Rows from block 5 of the encoder of a small masked image model, named by matrix and row number. Rows with one number belong to one neuron. Each number is 128 + 32 x the weight over its row's rms, rounded and kept within 0 to 255. All counts start at 0. Numbers have three digits each. After the name is the row's rms in percent of the matrix's.
After each neuron's rows are labels from the 100 images, of 14848, where the neuron reaches its highest value: "top examples" is what is common among them. Only what is clearly more common there than usual is listed. The data: cartoon faces. In brackets: how many of the 100, against the usual share in percent.
# fc1: MLP up (encoder.blocks.5.mlp.fc1.weight, 768x128), inputs 0-63
# fc2: MLP down (encoder.blocks.5.mlp.fc2.weight, 128x768, transposed), outputs 0-63

fc1.591 127:194110169121123147084149126112116104185099140034123143190140072107147179134174125109119101053161149111102165158095138096136053110212119121110103140118118104126108151128108126117130145060135161
fc2.591 134:158132135093122144129146092127140091183117177025166102151168151118130132080125127115122110100178148077140101122113096176132054115169125156159173139159108090108079158135100144160114081069162142
top examples: pointed ears (79 vs 20.3)

fc1.667 114:102115163119106162072158139120162132157102165123143123146175096194077092151114115201100147155141154186186122165128157170145147118096069118124165085106120102169130101145136055124124154193106193
fc2.667 098:133149131155115087222073132133094099110173084110112150068089167110146155172088122091161117095139125070084150128184076127111123107160149177179098147148144132084135125117120181136114143096100081
top examples: surprised (65 vs 12.6)

fc1.689 091:088127111141143084169178194138147076176105108128167152080115208122182130109134133136140089208150141121108090108138119147158152139175100143158142117167094077134165151141088169198132122147088068
fc2.689 099:040186172082119169133087105150127128138094130147095129226107127167165125152110114142159167142147135124125162141085148137098114145141133123166120086121195181144125126097131085093126111151141183
top examples: surprised (44 vs 12.6); purple face (34 vs 14.5)

fc1.422 076:147113109130125092199077117093138109157129138137061102140169099173132177152169132117088124125152103182162110094140146114157111129090109084106166060179156191085114071081127139124105120104172128
fc2.422 084:076107130219137152129159150169091121090111142114159135112094186147156111087144144109091069142128125132132101069138113087128108107127143085131108119158083160111119192145161151186154119121090143
top examples: grey face (32 vs 14.4); a mohawk (28 vs 8.6)

fc1.229 104:136175169177136212117100078130160137139098098137159041135125124118135130069128057052146132118169085140081149124125166174158131154147108143064101091125123173116078137168161126164140155105101097
fc2.229 106:137130143097085058195124164163128098107161161133085185115147134149122099185137201165147124146124188112165089111155157109162114142106140117199175160118098110158168146113073153107136099149159144
top examples: laughing (58 vs 12.6)

fc1.139 097:103082142131115142117134221111119127129125055106132073096123141140185156142142095179125148126114095144100095115122188136107116145102111120111176162154136131115103099092129152134177080191107137
fc2.139 097:161120133116099134152158086166102160117099193127134167213139156127089166099097179111084150117180153142112164061140052157184137117153183140104112135087053094145190163137118144129108100083159105
top examples: looking left (71 vs 32.4); surprised (56 vs 12.6)

fc1.334 099:126189205125169142108105105103099109107116048160115084210137132098151103158132090150136149110102130121080145176167189106135145154100133158081162097130114157129151110111184173089116110108116085
fc2.334 102:094180151170163120163135120088137086106153133154136139070113190158161142137113167134157120128162127154083058169070136145080127173096156156117098109142160106123197108066153117102101174131132080
top examples: spiky hair (87 vs 14.4)

fc1.426 105:104190150107194144165077132100175147124150102153128083132119104189155136099170110120173144132140103149087083157137198144131128173148177148155131131137060115090129146130100122103139174109109124
fc2.426 106:093154160187123125211090131059151119140157116154106175062154148138114157151083145149082148125119109128101112112136129071138159143082172102129094130102144119086125121101158104106082169025145104
top examples: spiky hair (97 vs 14.4)

fc1.468 097:151160135136086091136134128149112077110172146064132197120112102147115115127154186134135173126097094143126115126157168054156133118139178081136099097084134129113168112059086135150167162080072154
fc2.468 103:141117163136182095178122131110097164110121156150040125097117071131070108170097147178127137094185177104150129106160089183177157080097142131118174102110088106095094096102159167154126129128116058
top examples: sunglasses (76 vs 12.5)

fc1.746 106:122098179171110082091163132108092154168165109117157079124172123072165110111124155091124130138127106125159128113172124128176141198150121103072186122162149123115103138135150116144151205168169130
fc2.746 101:112048140152156166154103093163101080126079087056158146132103188141129173104113096112087172104157113105146139128069132158149095103085108193071121140164120104075172091141085186138112145163097085
top examples: surprised (92 vs 12.6)

fc1.360 103:189144142222031108153153139097134087130097106090143157170150154093124125125139120096103153106137151147109101117177088125110091204161122154146128137124167061128204135095166167139135124143126125
fc2.360 105:106126091125160092117102090175128080105160180144109129090123060162112100124124192171114125138079160096131168115112182149149176057109121133090153121029147144134084060149148128187113099131109134
top examples: surprised (44 vs 12.6)

fc1.181 097:168173104105129171164215163166126098110113155125080124163125116182145178159133151093125119126112150100174145107121151134102115167176107149173087168160129149120107114140180132154131154119125111
fc2.181 102:060048145117082119171124119142144114170118118137122108135106136070151092111128120165093120063132147124116091172100156132186137181122120086090112170172136124134081183104107120093162096176149085
top examples: laughing (34 vs 12.6)

fc1.576 112:134163176154141122101107101108086113064098149128130093140157117112165132117112180131131110132096095107155188132116142148163059126127064058139127132080108109159093058076176072088130102110053097
fc2.576 123:155084089096109138117124149161166135175158091136147159134087108137084113167151072141127133092181148125096085082144121128117183147137154212148089126190130116088181205185084205144117160148181158
top examples: pointed hat (37 vs 10)

fc1.294 133:177161134161092086101150178101125124167155125178140083121108070091078107127108096076152114099108110131141108157187103164165149148190181088160149126178070086111104183144121124098096160112080167
fc2.294 119:099132113189100088179080126093120147154143096137169102066100142131103137175118116121150175131091165123064107105178117126142202169126135141084128149159117111103174139123156125104139088100073172
top examples: laughing (80 vs 12.6); looking left (75 vs 32.4)

fc1.639 103:143083110169127079131126167143163110111119126127123089096170145100206106170111117092136156164118146119105095126161148142110069101155064147105144118136146125184169140107102136162094112133156101
fc2.639 094:165157124107066150114114118151133082167147156180119117103172135149143144120120095154101139112200091139150199187091111178136129170127170088121074124145177127186155120053147125133092138056100181
top examples: surprised (39 vs 12.6)

fc1.145 083:097119149120135172150100083179160145074111160181139113153146163128113122176198097144146075144051126167147178102127142102115160134095140134147105104107089135152139141193139140103114127153133134
fc2.145 089:119115127126086133132135215137145113120115152059114102103139173132094160079133151157137105100140129164111134182125142077173125160202070157135146160107135109058143182128153141123152137116118056
top examples: earrings (100 vs 19.7)

fc1.250 075:115123077192088112136130165098159108160127090115114170091088141108180112106119147153165121150157169060141127146124103185164149113203126106143215156157136101137083137117115123131171113145106212
fc2.250 075:121102101110169145108120148113134113121185167144087109143197106140090134156147135132058148124073119219096150142128164076116159151017148136199064123060110152145139120139153153175095124129172047
top examples: sunglasses (33 vs 12.5)

fc1.25 070:169126162127116131150105107074099165095150145172141106096087114182145122117126132119081162090101161106076155173161138175151121119127111069148094143138149177174104170048127150106136147134100123
fc2.25 078:105131086183148124079159086157099122146109111157067083179106106133127177148147072133133112176130069163117094094104127030140144136095104123116165118137133110087135094209171073123126062120128077
top examples: spiky hair (38 vs 14.4); cap (35 vs 10.1)

fc1.710 083:128063180117115182094143147144115091172121072089096133114165148120130117162129068147156131179176076116096099113128131150176111121104118090108107110123121122158144135136179105183112168155152113
fc2.710 091:124153050144158089181152155142166143087119185207145078093075120142143095111170122100129145122098114150162156099147140064082126106112158109149093150099134176092180146120126140083159092135128147
top examples: laughing (42 vs 12.6)

fc1.389 093:089128154134105129140074158085164077122092091145127159150108110161148133166089148122125103110097133104123117119108073127126110115183132116115129117142121153199130158172063094181175097136070093
fc2.389 103:130104119154098176134139121165120092094091163107099100111115101149177144082111102106156108136084145153147090108116141080214115168112059183197096122115155142085137122114136080167140092092077135
top examples: laughing (52 vs 12.6)

fc1.287 089:092095122180123143157150113106144090161121097146126082148165122163149174163075065155163130132139163230145057130124118149073157170120136143142114131162108088136175109100145113128068127128151100
fc2.287 086:123145117100186141146129125186145130152166170117143185149085178178111098082110138113140153098158151050068101107122127150110103108139143150068128077159155182063078075118147175166174096159099161
top examples: looking left (92 vs 32.4)

fc1.99 083:124155165073101192165108136132130171109169142093187111149116179166207140132121112101167142081136128126138131151184066160131116163182170116121103116123200105108133097118131110121145145151117119
fc2.99 082:116138059125159073096144112125124092115128102138104127076123151095120109106158187141123100152106149152156142101062134119122142082097174158151127142138074154115128128164102096152140109114143197
top examples: earrings (64 vs 19.7)

fc1.581 091:062142165170124121048161130089101130133190137084106138161185099150082110128047117145099106165124109143117137089106159054103090145146109161203100172146118146144125144092135128116136103111106132
fc2.581 081:123133139126146075098084177094085111104100091110101177131121143127230194191051169101128145127116123129128158068135111130129158122186119127177125109101096129114139157118132135057110145129108116
top examples: green hair (31 vs 6.1); teal hair (26 vs 6.4)

fc1.536 114:108083074126069136123088144086122101105132114129167080135092176178136127129127083133080132071165143075129139148149173134132078092131160087109131132184096171088123145150103146147121152151111054
fc2.536 105:151150121111127115150125140105180152132122169180199075138079188117143125131087090068136115090116207088160073166133088117153144112140145158147094115163110107148151118152124191146113089192092088
top examples: surprised (49 vs 12.6); glasses (46 vs 16.4)

fc1.572 097:089179105117109072198137127138150080169108126092111112130150151137172131066056121096106136118132101143165120210098127124126151103117089197168099148166159090139121171166139142139110113103192145
fc2.572 102:079150146136110125085101124090138121219151149089129158079132054159130122173172129130128124126133133127115134137098130131110178176170119154067131131128210106143144107146172111141090156143073151
top examples: pointed hat (36 vs 10); crown (34 vs 9.9)

fc1.498 117:114138068176133094110060072109102096086130105108171067153145177135118100149096097106182145124105143123131192141106137119202116176155131074114181101146067147135115159101105175095129094145109122
fc2.498 132:147057189094130204165157183180142127119116118118111163108133065122139118098110142186093125133165130110120049140146155147065118123134133160159101156131152166114149140150086078154134122140157146
top examples: pointed ears (68 vs 20.3)

fc1.218 089:137204151122170124169150106140114124100116086153081120141114153105178184154116122119107067186097116154183189120168156081092157073164120139173178154127148116187145143102089151127160108130089178
fc2.218 096:164080145158111117093108175092097139189164190096142101125101096147075148145136101170137139118087142087055060115116126064111135115076099134151109107074066094105116136136171118144112110141153091
top examples: pointed hat (33 vs 10); top hat (32 vs 9.6); sunglasses (29 vs 12.5)

fc1.509 088:096170171122129106139157151124125108108210091153053158113132140097107137129103079085080115069144128135135107158136146113226127095087126178134131142116124138097177157149070141192143132137126136
fc2.509 087:140049119142091118141111174139171164101090154081171148123162121103122069115132192179106162142133150134133101088101096176080097190091165130143121133146163107156139150127160156119139137134148137
top examples: sunglasses (56 vs 12.5)

fc1.14 104:112161121200147121156113126112123129089126148153155109134074140154170080137082180172180144149112203136136147109118158146110134132131108123171148151118132171053097187176095108075123163157108131
fc2.14 119:156177143175173104153100144110110130132104182142169117109094079161185118122088165202124097147062159092135095146109112184118097148136069108170108099108133126118100177160115135086137106165137183
top examples: earrings (62 vs 19.7)

fc1.374 112:128145092156085146116121140160193128082111110074108096156059163186097114137142092103219103142101118153149153117107146111060101112148144158194084132111064174125153116141114097135144151170143127
fc2.374 116:112159130109161132169102135152101151168134151151134050154112179132117132132148063112167143166045148148134120112105134114143172156159080145110187157089121126121095122156123125110108131150124100
top examples: earrings (96 vs 19.7)

fc1.350 094:151137175128054091145104148156113111096149151136186155097142159096117080139106069104118137106043123132151074111142150106148154139188133115170166162111109141150131131120109170179118126149126107
fc2.350 090:101125095100211177159127095102098155123082124115044158128136132143147172155167175151121129129212153128083128124092133181119103107126169126108110076142123132143103111141154121067137089160153114
top examples: surprised (52 vs 12.6)

fc1.540 099:138115148131091101173128162117129186144118121105085072101168112080132101101161096113179164129123119132096151118143153187117128170180099130198168116172090107065101181135136136120115157152152128
fc2.540 099:157116153094082124168151153138166170162085097120109126142122071070117150152096155146115104129083108130135114137227181204105112163154077143131111148139136074171124089138131154140095142099123111
top examples: looking left (84 vs 32.4); pink face (36 vs 14.7)

fc1.451 106:137066082140144119121068187083167103116190166070068098139152145088153079106142125129129134154112106163130152197108159128150116100150152156126079160064121102112070114110115130113147144142159130
fc2.451 097:151177141103089158122198135126179111140160111142182146115099139132099159127130039117114138086111144126084151069162065117054171148078123134191156100110164148110181164146135183107109172113096128
top examples: spiky hair (54 vs 14.4)

fc1.740 100:099072119164043072103107174122092157139163136111156113144149166129051146124103125131143095095099164190104075170138114128097133072107153119159159156110098091134114111105140128153075096164109093
fc2.740 095:222139162078178108127156057138122159145085141135055132159104081091117097123158166162160124194111137066167167096093152151150122153130067180150125103134163139144130117174087106099208157143079145
top examples: pointed hat (38 vs 10); crown (37 vs 9.9)

fc1.256 090:134127139106041106114085116123173139130147147070126060162142171086138159091122134105085139142098099149143095166105123137170127122119109112123118147088114074140132099115137128136134063169113070
fc2.256 087:145102122157186150128150137155149141098125171159129208095108082139083140148152126138186087112125186123098100142171123117125096138089097128152106122165095200135172143207143119104182140122145174
top examples: sunglasses (40 vs 12.5)

fc1.724 101:163169091091145147120140112132076135117129156139171180176179115170118169156121105094153136146188080116162072118117073092097143107162109163142121084133095177121115092151126118061183138144147147
fc2.724 098:096087125101158157168075117127050177087123136105096120202133131107076131154091129073139091110126109148132157119207096166127158185134118124152108139158138153174142124109124152152155083152121183
top examples: pointed ears (45 vs 20.3); curly hair (43 vs 14.7)

fc1.336 104:137119098167119077143131154167164140108148084114109115113084076152088163146124114120156098090161062182099130128077121141108116187116103124153109164145147122141152177165101171167138117138069154
fc2.336 125:089144124092198140130107062141063107128151118083121132147165155076176147116120165149128164146106142161146183192151110154102105102156125050107198122131134146175101098065151057059102153161096119
top examples: grey face (39 vs 14.4)